Weights of a small audio frame classifier: held-out accuracy 99%.
Rows from block 4 of a small audio frame classifier, named by matrix and row number. Rows with one number belong to one neuron. Each number is 500 + 40 x the weight over its row's rms, rounded and kept within 0 to 999. All counts start at 0. Numbers have three digits each.
After each neuron's rows are labels from the 100 clips, of 14976, where the neuron reaches its highest value: "top examples" is what is common among them. Only what is clearly more common there than usual is listed. The data: single English nouns, adjectives and verbs, spoken by a formant synthesiser in many voices.
# fc1: MLP up (model.blocks.4.mlp.fc1.weight, 576x192), inputs 0-95
# fc2: MLP down (model.blocks.4.mlp.fc2.weight, 192x576, transposed), outputs 0-95

fc1.359:523518473574505500520561484443501470473443532534423480494463520499542488484483537472483536502530560517451448521475550416485470469505525530448565502499491532484547482554567428566486490461505558502526509541486511478480513475493490435432549492500500498555580421481504485469443566446518534541
fc2.359:470520485488498520472531504447541469467469483542584478458453518500475492534508527439508576562436456518378508574477476449531480518487489468520540415492446464482514535555509542515495457580456549476496534500508419554561576526449557438453580512487449646507595429550491513573528509470480460474
top examples: /s/; /ɔ/

fc1.336:477571541522514493524415496488551514515503474456504502490486476434481476540458466487544505517474507497500505543488548584535494538529604566517561494522509477525383510540548564421551471447511505492455475501563487504453515439480486532507404578603483475502524520495483523541500514557494489531
fc2.336:543500546509497506495511520494455548533592521441459491499555461531456519491480510526494559569494442572460494513470505421527567519462505518475538473513449456475574521519471527421544492423482496463496552533455477510490542517487527551535451564539559463474547485430461514439424481465510440534
top examples: /k/; /l/; /d/; /oʊ/

fc1.218:491501479499502499505531448443406539473515539463553561511468502444501505460490489463588548438466543522491474479472566438571470587441514473472470563545546527434509506547493543555425460471512503526509484457564491505400482536463554451521534549552472576525460531493486495526605445581518432483
fc2.218:536519521565529421521442457545537534480485455561510540481493441441518431516428443576568567473603554501515522489535454488499498524517410496502517481465525432452488516445505500502526526495476532519499449520555479524520510427494540487488622544431460499467434516537479526477511548481514443471
top examples: /n/; /ʃ/; /ɑ/; /aɪ/

fc1.51:516522436548478557527511494578509528535581480514512456461459506526576501560516470507523399500505518461464415474518459490495453521476570499480535513517532470447453509503456488518528548485517442566471515472465515488555425454537484488529530493507488586477479466512488561470496494444492542504
fc2.51:440534499553482412497505505494512495435417501507457519576468543513551545453513468548413515543471539476500501470534493511451474512554471460592538526513551564483503444514513546529569534502435552556474496485433470457475477480466459503508525515519388452511425485512527527490454476565461512495
top examples: /d/; /l/; /i/; /aɪ/

fc1.488:563512528539545457550502407517471486460445534569529506439502522481464556602461532519551466521433519487429478588531543471505452485529473507515510453561491508509425496512432517505447487529485586524476572504551480521462512449464557482525479514445582453472571522452530500481410506552545540485
fc2.488:442514490472505492563450523512412497467484461514504499497527584406467502522534500571499450546429470518438484498517487521556504467539556497521517528534467497418490496485513524457527486479533503466509501559510436543559525450476480551444504543471468515522464518560481395508466554511519497451
top examples: /ə/; /u/; /ʒ/; /j/

fc1.112:500500477525538501498543475508546488480467505516519497499480489524547530580529584427519459479489559468455505567473412560467469450559519503501485566451461404468544470486387502469476462519487569516515490491529476505498534526552450605535510463546533525495521510504444550587460428451510559551
fc2.112:515541520529488482475433448460477539516463446598523433543508450568529529543488445504493471447568513519488507474511518446464514508447502590482488492441438422545471486478493461482564512561527482508447494551445502561466523574504528496461503495500524550502477494535420480540560470491540523452
top examples: /n/; /s/; /ə/; /ʃ/

fc1.353:426531543482396562542525543512550479553508436481523528456534533474545474491499608516473453515475592441500486456546503559526575476526468473484479559556455422550554536532507519467464499543485467481507510484520482503481448405475476584515510415538484470514430515460460523465529416513544468472
fc2.353:565543461440441537420507509469442526492502431527498456550485539492477546467562490516443561522532517574549488460527491458547509545422464502531553462472462460501429498507512531542453490452509632493534497498533480480509527467437443534545515538462541442453539453493466490471470528470420483486
top examples: /t/; /ɑ/; /k/

fc1.387:562479522540539484563571448473507544507511456541479516497515530462556464541487463594536432478522574489507565508521505441544442556543537542520519490497561565502461544499566441426495536481501522558521534536504527570508561443506449485502497514519545550448536466489530519569466512506487518429
fc2.387:506531551544400465511487521486465459543404460475538478527500528519594534514479504587485469481511583466443529546563508580459507491564503535539486473465529477551485569465510496500506453450517512459492535551529494455451508455574471522515508480520584473481465479435487551516464529555500496500
top examples: /p/; /k/; /ɝ/; /w/

fc1.226:521448471502397535410554569497489512492537515512482477513493458514461502470482505483564503522539501528451461524530464491513475482527476473510509536399526445551518508518478426504528500432518537539495490469521510500564478501517502529499528509454503500428481493501417509432497515606517505528
fc2.226:481412464456464524472489495537454430508521488497465525529492481472543511492503535474498484520525513514391502499477584515538612526544427426528499489507574476459497510507481515523473494534541481515542531518480541507518466458467510510501571502532511543538551490525493508476469493570516492468
top examples: /b/; /g/; /k/; word: big

fc1.40:429558496398467498580495507420606508499507488489527414508545534517490495530494534537511524554497520464506573513525514495486470469442499540439503554541491537538524422572430514498507527465485457488501497492522534540418524503516563576590501558553454541530496520497589484522510474495465513476
fc2.40:479437443528498505488537535460452494498451450547507486511515521496518517443576536515532496504506497494519473516455497520521454562514520412640516551473518468477583437467508525423468483547495503483544521577500552554529430541514521512526481499466474529512492523506423553428559498459519423469
top examples: /k/; /t/; /ɑ/; /ɔɪ/

fc1.472:484442530535462498532578498549536540499533544458526567518489514463461518504478444450466509448470453490479491471436507526543491524470581509515493426556499596496502485462467570477470568456500497478477472506530515480514493465587425471457483436459572440481521542540458488563569439472514451454
fc2.472:525495546504518447491441479484479519485404464503507504500558483421489483518499539442443435489519487486481454508504474531427456458457477533507537538445539450419504478524528527482419452515490513442488457504513544444501509533436477457469502583469417481422448543439495445446484506463511511550
top examples: /n/; /k/; /ɔɪ/; word: coin

fc1.181:508492476525489434476523435540469480497462481508499490515557429514424396535472505418519508556465446501467593530493550535522513559489542554479483478531472506533432475519516479481431558461495524438531437573515559414473525448484495583536484528510510491538468450528533517491499462489506511484
fc2.181:508426478539510537383537529513539431492420501518473436483508467464385519440500527483529522488537527555476560562491446483547474470591463465511492524535532493526484542517560518498434518601488465511454456563548488490469514532493491494514469556509513571471515494548385542535479508463523542408
top examples: /t/; reverberation; /ɝ/; /ɪ/

fc1.178:558476470485585538505545472513558555475432455520480510489522440491540526477471436577510544472587400485495487432465492479403470553453541479598536498467452535535499490475494483500542488496468495540528433532435483486509576569482513526493460446458463514478525524546523456494567516508485538466
fc2.178:536485552450477500527471514474547518443484553440544523484534585513499481427487508510484458593456515456544478569520496465504496500512509513498622529451404541474492544524512497542470540548506489446591465443479542498498554442506444518477462503486475454454485492437472486577454434518519429509
top examples: /ɑ/; /ə/; /k/; /m/

fc1.483:538473476491459527499462466503469466518454515546536504483468486471457526517561544545612542589467472474513513461489530518474490462463512493506557464449499503499410501491462491472541474502506549518518533533512530437521491545532491502462513537531449515466487508443544490511465551514545480563
fc2.483:477517544478553556492524464443504513494519449553519499516559498443532450488468516529521564496453461553412458484490423529428507491443545485525497580596462504501531454573542566429512502595501496522531476523585501504507571477487494504490557526468546499458557495461486453572467532456537506535
top examples: /n/; /ɹ/; /eɪ/; /dʒ/

fc1.82:488554487560465474460464524522512549463472499567487437491485454547519500477467548445495445481486550436484473541533474558540526503474510566507509571445488461506528490456459479497480485505466447533510486543509461538546572472479538561475560470524490527432486494498466583487521491416483483501
fc2.82:411471478424437468506457571536480537626452499531463558489540497530446456569605501489567487510546499446480523559522460498529431473503458496495481499567468453510492500509510464487480565481525548435442506441454510424420475510552468498460517512470528572441557426499498497481501502454503496461
top examples: /tʃ/; /oʊ/; /z/; word: chose

fc1.201:537478468453433582459494548457561581503476472511570497488539469481501519542531513526516539514449535459517440506515586488480533520525410535473476474512468498522492553569468574526501494547503466491525539477576515527524567474504561507504498507381517549545590561470468497451530445528530481463
fc2.201:544427485509549489459469493485412538476522447521452488548538562509513553553480521494502473540544499497595519568502454519503544482406503566505463496508396533487509491459538532497502500552553476466480525489415450495566543500528518489458501513450508441471455510421531484499589541504537527443
top examples: /ə/; /k/; /n/; /tʃ/

fc1.570:541457547549482507488537537487517433528507481506415531530469506501479507489478450442500445510575538487516565526500478473529520474503486470492441428543582442510562516482477530535471523457486450559501534514565484445472555532419513543462513592518514536545472593465461462462548529442530486549
fc2.570:464514519469470443454478508488480470543482540533559557474525462459540423537444478486538502453426577507468492504517509548431595564482508480526515490547496478491494485491507507528505503429524591478422482522556454546502492531448459483569438565497490477435483530547514455476583508516468544525
top examples: /n/; /ʃ/; /ə/; /eɪ/

fc1.141:515446431536452427475512504459527520525464527576481465502521589456480433531481530493526515575503485538480425497493460520473495459535546523463531472501522539469464550421498551477524456500485523515548532459511511560458509445490521469482568606476481505501591449513531465481570480466501446528
fc2.141:555474553515454458475462557601465511466450499416507504559500548533494452531491571503536551563497517511563439485528482461539507528542487568495550513538501441473432489523484549463519491532540480533502431522520494544519559481415559515532502476523452477504441507460482406536513459553472536462
top examples: /l/; /i/; word: cleaned; word: wheel

fc1.421:445526552516499430468493517518501508516541517509477576485509487408447459465476503519490548431513489581475557483486536535534607475541499555551472527529445505522486500499522563425578455453480531477496464435484553429488475475544460433507523563517471512477499449512443511395545530449535504580
fc2.421:501468436559494465503467496519570503476500544484550457458479480538525601524520494585581475557489530477564424476457457503477498491506509552496455460529501459454515556469587570496505513507502599548483440501551542506560503522490514480447457521520496564505535510543509486495462486506544461520
top examples: /t/; reverberation; /i/; /ɹ/

fc1.380:469548492479509540603499489497497511494529523499557492518461463493477525491441461467493535556514459472485470526475481513485465499473565489453424610482531488455601450472517537525469503512470476491435506509454578547483575522465476460508553457507430526474577533526525480459535551466532484476
fc2.380:521549503514521492552514534479489504438549477460498516476528534500535540458455482492467560492494397528499412487495463491480464543520495492492513488554447488520375557425438463459533452474497507563506476518437466394506489509455493517462583528500422492454427486511475486446528524481499529514
top examples: /d/; /z/; /oʊ/

fc1.52:520463520552419514508481539540464518553464524497525561484558386468529500440464536523450440524459461547425483514536443506499456426505525476541519503508540523523436420479461560486578538515473481443515482489563520545523506522543533513494567575456522535568604524498511493455505561494542493566
fc2.52:524460512507456472501538553455472536465440434535442508561445568424503485543471484513575530576423473569521588537516462509488559489474465501476515445523506537522476510475456453518436466469479532547464517467518465468496519488519486536484504512492511547487607527468577578493503492499465447566
top examples: /b/; /g/; /ɪ/; word: big

fc1.437:480480546471562497508516517563500460455508544465478575483505537494518429486393475489468519495444479468547525498569501424450518456516502507460518461531555463533562547494549493492440486467495529491514545443470439464460440526501500542519451461508554455505450485555490537469529555408514497517
fc2.437:460475511497533485498570538591431496509565484401539521521453465469452503544533451525424481500510458502517507471507493498571458492564454523462533497471523533488538540506520466523524489457480525533552410456522491416545485519480520513601516477449506553472441411448459498458509497491480423482
top examples: /ɑ/; /b/; /g/; /ə/

fc1.526:469590495521469464546533587450520530467567455463506489498507465446567526580472476514491413474540523528556506522513515558520433485545533530478477499563507509458452496479438550473501453542476464497494444548470504481446474490482500434554476511516449468458558551528590577502501434465464466496
fc2.526:521495502471516509456532488512415514541466509429551511511519551615483521508455553446511456469483455548536515517574452482507459463419454524558441512433457472536581477475428590494539455535533504456434475473462523465479507480529503409515523440471479487577487508472465467452550467567503489483
top examples: /ə/; /f/; /ɑ/

fc1.537:532525472552520550525559518528500374491537487569464485426525539430516485456495506485474468466396520442495457524483460444501460507554500466503486441516575520583555493571497484448463533413524506502524511509518511585492510480417544530514467519504485585532561499473514519509523530519470448528
fc2.537:523483522460510488521457513504518560495382495571560573468482471444510522468529558536495514569488510513555456463499472465513479479444505521514602489442448482437519454438542534474542479480484545487512493539478467505506508518495503555495487564487527540471479492575474591516442490489523491539
top examples: /t/; /p/; /ʃ/; /ʊ/

fc1.517:549534463507486478535479562471579530511466478581552442471549608444458533454424484501518537567487505498451554507600553508532477502481519506444438479552498555486395506487491479482526555444488388468491526535551497471446536530499527503546552544549504547486447541492495541482518520489572539474
fc2.517:421458502475526559553444501435434467551477481485537499555528506495436486538580523520540533470511551542507463495443437455505536442506517487495517508562537490421499471452469444502587501549527497483472471490398537591504431515504511466487562533466552501472534574554528515485472431504490476429
top examples: /tʃ/; /ə/; /n/; /ʃ/

fc1.165:514524530507535442441529519510485582492518553531488482522573544468400462429546549477548580480493434474494514496512526551512484511474488499465490515525484497482497553491471489448496488512511472503467495593482574507519546467637453512412497553525517567456489511598494555496478465485494503484
fc2.165:464468478524421522523474508574496542463489495574519538481503517471528556503529496493579497506562461490476562497502486465427443505544536516535473470468522503508432455522427462415519570434520537436462517496441517519487440560480545591502438554456550542465552487471561558473367448485512515436
top examples: /i/

fc1.200:468452495428520532488476448477501531486564559540493494553432521509546621547519498486520524425526533565511476470445519488475503446463447511502508491476574517528527470533515451467482416502507512477506456448478485495527519457421526506553557575527537514482519503503513502498521550432468437554
fc2.200:477491474531523463414502556570554464526478519506530410505518539499630483493478514449492475535469487514519461487516383491439516545502498548482501516550532499489482498499549446495513492467495443554521532558521491496535451556491563513480517517550571494437488475525443565536528539469487493505
top examples: /ɑ/; /ɹ/; /m/; /f/

fc1.154:485450557456439395500515509511420486569523447553461500526508549476558580481477504533481484543510442489499470576519485509454424544542409506460457519464440531521512535566460584557527545509435520517539544551559502491493488510556504512543488470488561503551416511478550550461488435533562499496
fc2.154:462489558515519547522479522430575501556476509511490465517489565521564509527448544559520551565495466592502509517471486444474568467410482478453453458473491515492469504454482479467482496516529411513491559481516525494537493544538524579419483466477555509518488479492532503446478491465521582537
top examples: /ə/; /n/; /eɪ/; /u/

fc1.171:533473430486435576547466491593478475472499529441544492490508540488492494551575530418519508358493434467481535482478472549503601574467536518389487554505606493489430463510544512521513491488480579571554536502422548520524510506500477467513523537470461463487478462471484503446481436536504545447
fc2.171:472604370502496479503530431452508503516486518458481429453478538465514552458401456466475494479483562484611526493505551452480492560491571476520454553462534519479501514475436489494561451558515436423520503479432483461589540465519527446525496500415518507547493488488492453491528532493501452502
top examples: /t/; /w/; /ɑ/

fc1.142:512514535515499510574536529508438497480447509478466536492469412488508497466474549502428503508428445487476468496464536523556495528543522491521446489462569501537579527553512486531474488509490499519549481503552597427534565528515488504567486543501383514585583557455527445483439482470514487451
fc2.142:618521509548523512549526511461477522424548497463492450509480512456439504455446495464455506469538488553502530518506494566474539468461486475557504446532507422560513522517494449507509330470526502508497457577484497428463530446497504464500503499526487531556498530542507510501492461446446495465
top examples: /b/; /ɔ/

fc1.228:593430464445456481509466505461472478449520502522502555521502541483565538556439530471433433481435427506508457524547414542584460557493525472459534523475538481472545511472496517515498502508549456488525448506552473492428535451419467546483491587518492479504562548461532526512497479505508496525
fc2.228:539487541482509521497497510592511546488531548521497557439495457530522510545466512508501451521526442508502500455512588518455457513478518449492475518508501491491442427538472518487478492424519528497469516539536548475555444487498497578530547528546633486607515556464503497437478546582494528472
top examples: /ɑ/; /æ/; /p/; /ʃ/

fc1.196:503514535499517464475505453391508508520511510469517529475513481494523551480554488525476394474477488478539460479492520474503509477464461512577545484498483522574550539504464512552496501503444531467476474438528477392465463501443483547485515493486524614486525508510442541509480520497450489497
fc2.196:517499516484457506539499505462490532487512520437531499521583535574532504457473493534500495521536611496521485469533550550508521454477547436490532494516478414481542502491534485563448511463465535505418488555474483469462534543512505459420460542483488520477497484567488466538447533545499589588
top examples: /p/

fc1.284:480498495396498577493467425418475521519478527480454502559503520493411510490496457493526517421508544487469520469549535575481469511551506481454467544514469423521543574471427509479497434502483535527475536514478526535503490438423532450553490510504480542521550509502507478507490467481509507582
fc2.284:523514631489509510437499423504500519396565504428466521483479482472454553463490495528520469438535451453532450530572435441528487560492536442498512479470439482490477517456486496403473470470527516459508514498514483535460544490457534526504526503490540457528422498459504484517474582502472509560
top examples: /tʃ/; /i/; /b/; word: beach

fc1.189:510534517419527526527525509446466545515491564521468550473506496445577507439475551438561518525486504478510532551469518529466434516562504471532443514475472538447442488472426488472540438529516548512443561490471498471561517444569475466557481510462512572482481475478541543484517554517589477510
fc2.189:476488554536543518512556485527530507530537536519526534476554530452540514523532485422474508427551466457468524529450497466522529542490495482532502493464500535506475519503539474491514452540577497533509504475513479513509447490487518541536479474519480484507553444487405440517519568542595533503
top examples: /i/

fc1.214:477492482547539446506536524536444509505531487587503444510453440522552507477502472521543526401526491460538485503473527476518520505484499459502505548473452411553520543552466468525526512492530484474550539439526488459418479495523499540453543492559532477502477513565554474554543487502550517581
fc2.214:515461476489551536527484471549511459438502485569524526530511599494501495513478431514533494442487479440579498497453501486516539519507499511517503565530468511474417494461464492494462595503481462567451561530465539457530514432572504523551456485480525520510494528487511514480479570565506496419
top examples: /k/; /l/; /s/; /u/

fc1.515:543431413459452446467468443488424466505460426497494478524522491469572550557498532554507518521484523490465476457503467521490510527565463500546461433515477538462536468447474536518529424475494496404439535533531481441536584511483569505496544463508537544388453425498553473453514523501605527502
fc2.515:492523494543483513493481552517445571517531542539459463502537457513561461442535451467437632510492516584503521474453438484485500474426463482527492528524569478489512455501460537571566469483441421533491519495527588467443496502553528511476487480513541488408526482518503518567493500480492479471
top examples: /n/; /ɪ/; /ɑ/

fc1.8:538509508489484504458532377544498500471480491451497470487503533488545509476469507567418502517548515442454502472504512481462539481448472522499492531542491561573530476477442527380482441480457547496504499391507521463474495469484551472544513517499534452447497473456566540465581459469548505480
fc2.8:398537413465508476527528548549530535487497516484479532506454520482506528531488480600537466515474550479468451535533583441420572528493506534484488459479481468527530544466566487447454558434504496514629516489504486440518463467548513453535506439551495549541458533517471535482480536532549511523
top examples: /b/; /ɔɪ/; word: boy; /ɛ/

fc1.459:520455530431541510516483526491525504486458506551533513446514552482492518556545463524457527535502481419475404520510503430506534547525594490496563502474490531472524533518528538500518505507421510493525502467456491503504521509492484534572426476476538437405562466458541521488560564432627455470
fc2.459:416545502520496508488525515500554492451458491552536481581530552446459458459498521518534501490482562457526481418534467541444441468558531481575466454419537457413545528481549457530448467496513500476549485483544514557518545496464461453585460499540459522562499482489505442493474476468528505584
top examples: /p/; /ɪ/; /æ/

fc1.406:539543465525495498504571467564541464488502530594572504492531439462469536499561490498492447520555491497448494489470473468480500443544462533589524571516467481459555531513489581465462491537521462513477535407551458412448509437470427609533445560477490548490499502521459514467588507493518500489
fc2.406:525519526484566510472458494512510478516563454560523458517560451456546444479490492371441460513561423485571524478527528522469472496525521490462476421537498604500462511525498479486448552476500497539577460554410496459542548529448509446456503537561453504515451527522581546540481475426429533536
top examples: /s/; /t/; /ɔ/; /ə/

fc1.47:445523476470481524457493507508529469406458521532474525549484423492545470371489478559481522487511531552501541517436473489510494507551463479469499506539421510458502432392475465492583494508439439593466484503527510473490498454536479550471492437488478520471476499492502540429478578548528480529
fc2.47:478456485534518492525500439534482526483513459555461508446484443513499525645477511494557523445513517536501562469506492536464514508460477482507497481516463539543559499518490483482556574519499592575524460502605475487458461503516531506491525419499507563452509531607552465513484515525471505493
top examples: /i/

fc1.468:530492504550529467498496462465535523456510446547448520493507550471516494481498617498524480406456486577449500591506534446509480506523521546488440569483481506475406544449498524483512521465449399469525508519511492516447424548521508510532565518526430512510505478516527463524547481495523548513
fc2.468:603515485482502543394516522499470611527476540467493459501485512463550488428495508428534472507588506547623448491500453430503563544546504498488479537429519496516500508544518540547506518485423538502514459528535506553529559485517552489584529556543506487501479478535538433549492424502479461531
top examples: /p/; /ʃ/; /k/; /ʊ/

fc1.409:453494498350452582455525475557552505492526469550443405508515509558563498514446540535502494522466505518493510511554511470492543503482516527452469487475450450487524482523532547470519463482448531541478552521511477576453461482527534532502505554501526481469480536487545558547446501556443497486
fc2.409:457519520585508512476464541472409521506582489598466548461419512451543545507518497475507513473491484538524451526550491548474427490466579459483463456439482458468502490477523522481515506423507531423571525437471517469502511468439493533554483540505478524579503498472479498484506531510501484481
top examples: /b/; /æ/; /ɔ/

fc1.127:530500525502439477533582508519511441476501493486506483499579474486460462475492532510539508472435475465550580488500499510494479558453504511465519467446474531463484561535455541493516521485525463537557553477528470516471449624498471463528509500557518508430553473537482477535482452486501472437
fc2.127:511512517477483470517523473498562484545468484511574552468431525449512533439556513535521461441549470524423590495540494496534512518575486553524467535427521525519541592430523479513476455482451488513498554499557553439518468444583475519514525550560532546540484493474578538571506508502507430502
top examples: /d/; /n/; /aʊ/; /f/

fc1.363:462568498479497513533483530475540522550419506538528549528522470427571510555473512516487519534476414480518470478532435483436447444459518459390501493505526582521444454579556530466530570503492457532520526478516489511478548479486574518560564558536435514579546470465504556477443474478495514537
fc2.363:462528532516520472531459482464514516518522552520452582509508474545479536511464575520563464464429526522409469469412473618537472507509505510424517465556487467575532549479470477428504576524517462515582530501464420536496462528553510472502535535530543578555518537490514520510473493495459519511
top examples: /p/; /b/; /æ/

fc1.523:408524533442528568535507456521485471454495564512500489472455508516547549464534534505481493594406527529485403568478464509469447471516521487533527399542462498492554555460536496491569551540515487529513522540582500566523476480516546498507511547493512453541552491525470534534493550611532524493
fc2.523:496532441440491491557489464435483568469471528470534599468446451478546468521472527474528480493506550492488495501478414447444470600455563513525462464439457498513446529503447501574418580546546456421476508554507424560508500481477431474450489564481465484487536485533435385463470539528505457586
top examples: /k/; /l/; /æ/; /b/

fc1.496:467443591480498454473533457511430464492461506449545527448592469554559534517469517505509548536496410463469557571478542458530488448492438512451527426526543515547438500468456530541553474490467554481497405473480580459500511494449594480491456512509543453544466509471576526551485451476507544470
fc2.496:515482529520497495493492498406497482486486545484545453502516478462502474486486494569486444528500505455488531462458515513501472486486492450495513506463563461569537486506489476538498505554481557499468491557566451489433560554475543526494491477439567476401542523473500567502511501429420537519
top examples: /ə/; /oʊ/; /ɑ/

fc1.203:527523500428558496576550517527493469481569522481461506412551534505528447494548500494561498440517546504503539496486539486532542523542527498461543554490519545475493528488507531552531397543477510492447521512488480502482474499568527484488477448544445518455445469499437510532532487507490495528
fc2.203:473523556483499489517483561412488491492481496483542524480502509546507470452401539483505527427529499548535486480498472478543526467506486457543534539506519541499488453491522500581456480508473507503445563494482452557505473507428444526472499493495602452527575445501506518527451499485496571522
top examples: /p/; /t/; /m/; /ʌ/

fc1.131:515448465551559442492519498395457562537520544557515444577409456526552507511492505471544535468482516500439498472433535407497462562508564492414598488474429513501468520488483468480463537477474505465436553526487420494492503428565568499473518550456549513520517514491541530520493513455490478501
fc2.131:513489507496456498509502470514507513369417495504590518520507519485461573550530482503531512531568561466394497454508480556504456573484560553527507504510412538519437501463499531404507472569440508501400469496487505525533506479462471462527494442511509587506523529577493480472492490561486484514
top examples: /s/; /h/

fc1.460:445540450549535455502482475452446542469519516507556515483501512476538468505456550453488503523555494562519466569496536499472475490514539469541547532538532476420524505486496425503496524455483566492499560474557522474494554562578437506478571469509474525511495530534496520499469539543523490505
fc2.460:510530498514484541491459497491501479460531552477508481581521522475524539554466501521494519497483479550550447434513515526521409582430528495519503488481486470518490468453533533462486480547516475516478507486441483518522452483483572450488528486484531491528441555478499534503514473534482438493
top examples: /ɑ/; /ɹ/; /p/

fc1.464:531459584546474523480451485468477458540449508505499495453525488521476506513517504493482458522527436541476414534517491541537513497452502464535535559536504513490527530511499496473470470478483533523544528511431468506492500481435566454566428517480569402533476561467537468505512602492578527572
fc2.464:486510528471507537497506523543542546453528474478429492494510509480463490484505504496570496496568501499435505467531471491515479573567538514523447465433536478506486445492493439441479457540404514490543527492441531435501510507515454456535449458533493510555477522421517495503474514524566516524
top examples: /m/; /i/

fc1.395:538499552531576463412494481530445552458488516457551490529529476414492531520511537459541600449527506531460521441396487566474476507458530448584563536529524483454471444458510484462505500580546473464531493471465497502523477524514496430510494517576535470553465574525469580516509551465513551548
fc2.395:525477462487521552520461500524600409589486452516555527480485545486541466569541419486513566568572534522414517525506530474488493526428415545507497471584490472517534544522463529480468531518560504485524465604519496490528511492500488526570514503538512498477515435527518511524501530436447504518
top examples: /n/

fc1.264:444464571516512593554505466487475509470514527415512477499493519427494471500438412503505482498443471448449460484479472565478538425545557481478476537530532441553508470448473501535520580516522501423433481489425497507452438463514571475467530495522584515515516466549505502484529602546494553483
fc2.264:541503439533522464508541516497542503524533472493520489531556445467462495490591469449455508512496528496514459549472544442490456563468534488536560490542497522497518501468516480562498559437465459475509427493547483564507515541505455474518504539418400595395491459519535464527557447543466497541
top examples: /d/; /ɝ/; /b/; word: bird

fc1.261:448443507570498448454567418443472515541522489512485494533513472511514478492439511514486571532490520518504555570548547486482520544509538446543486537475523538545477532568446518432507515507497409529510523536481530461494510495496632542553517445508475520625586526507547549454488499511497477478
fc2.261:490462480543539530493562532497479499508489610474458514546424510478481532443450578478487533563478562541554566506503464488437569447627449533487537463560500478490475530521517425527493498515529468492494479409443433585542498543524430458576496509506472529478476553496529547499433510567484541506
top examples: /p/; /t/; /ə/; /ʌ/

fc1.436:486486483542497489540536555545492529546504488519503446521503574437465516566491454478493486515522552483516429535586492439516449570502599532498496494445602529540379578506473510473546526473530421451459543486483473483517544455467497551526546540501536478554532495493549479469464563527540547531
fc2.436:575529487515516490512526516534480484468438495508547512532513496596556499463526587529551478525532553476476488500431490557495529492529544548532507547609612461444556569502462490530546509540480479525512577581435441533525546465415495578468500504533439524519501483474533480464420445550482500506
top examples: /m/; /v/; /ɛ/

fc1.547:535509492532439595602448453504520537533499451530460475521511489435527410510530496521553505533448442508457535507510460543486508542540511470497536444565510533500541507555571433476542505486579475533519534553488575529546512477519499560490471551510499497526470535513495523531460465518565506520
fc2.547:467486464544520430512481539490519484500483547515454479534482506484477527533504553511539509470525477530531556464515457509456561524501506520466474483468524537495576514479463436437476513558492457464575522479527508537456462477504411572421451473496532505512493415506528569518540463533519527477
top examples: /l/; /d/; /aɪ/; /tʃ/

fc1.256:541454518497491583455515533480525522567483544509519520512506399431546441467498498484525523586500478471521453561506479559518470416477506443513450394471582492523465485498466510527473524502546523516529523536466494490488456486472510409558482490504473501527482483507425498444509514518440536477
fc2.256:525502516504485553505478568504505535500502471470508565522553508401462529577507517528451540467501509444471439473425503544441412513517517499500523508565505413451510465542528487540543511557463427545504527507510473517475522473499549430527505502511509585543527472446488534541448551515516495571
top examples: /d/; /ɔ/; /g/; word: dog

fc1.365:461448459441490544494549532508566473472574495549476499486468572487447506487520465476482550540465483541494472494432539515450515535534529618429531445483532498534545511569542537469492469489505440512585507545462539465504519435520494557494598564492485515493501577485488638524451530576446549491
fc2.365:534509516576499491504501524437449505505572549536500511560548466433478507511504432485461543410487486473503503480556481548490514525525477469480510475488574489501537549398439604503523500514415569472533453430503481415502476507633467470506566500568482476527424463490452487481505483453506465559
top examples: /k/; /t/; reverberation; /æ/

fc1.282:507498495384549554527529454471480441477557478564483501494519516490514580601555492494473523493495559502519423493500455561489481462497519556413568508444521519453505524493610542505511522478484457526528538546440504575533521468461465440524508499571562526476496528516551568515596473489493472548
fc2.282:539465531567533506577486486515503440475510607514418442474485539415504572469504509497565582568468533571463385490460489432460479543506496422472452522471513491439499465491475535536503401551466514524488500480449461422553517506481532474475509504542490540530500470530497538577497503488476510519
top examples: /k/; reverberation; /ɹ/; /ɑ/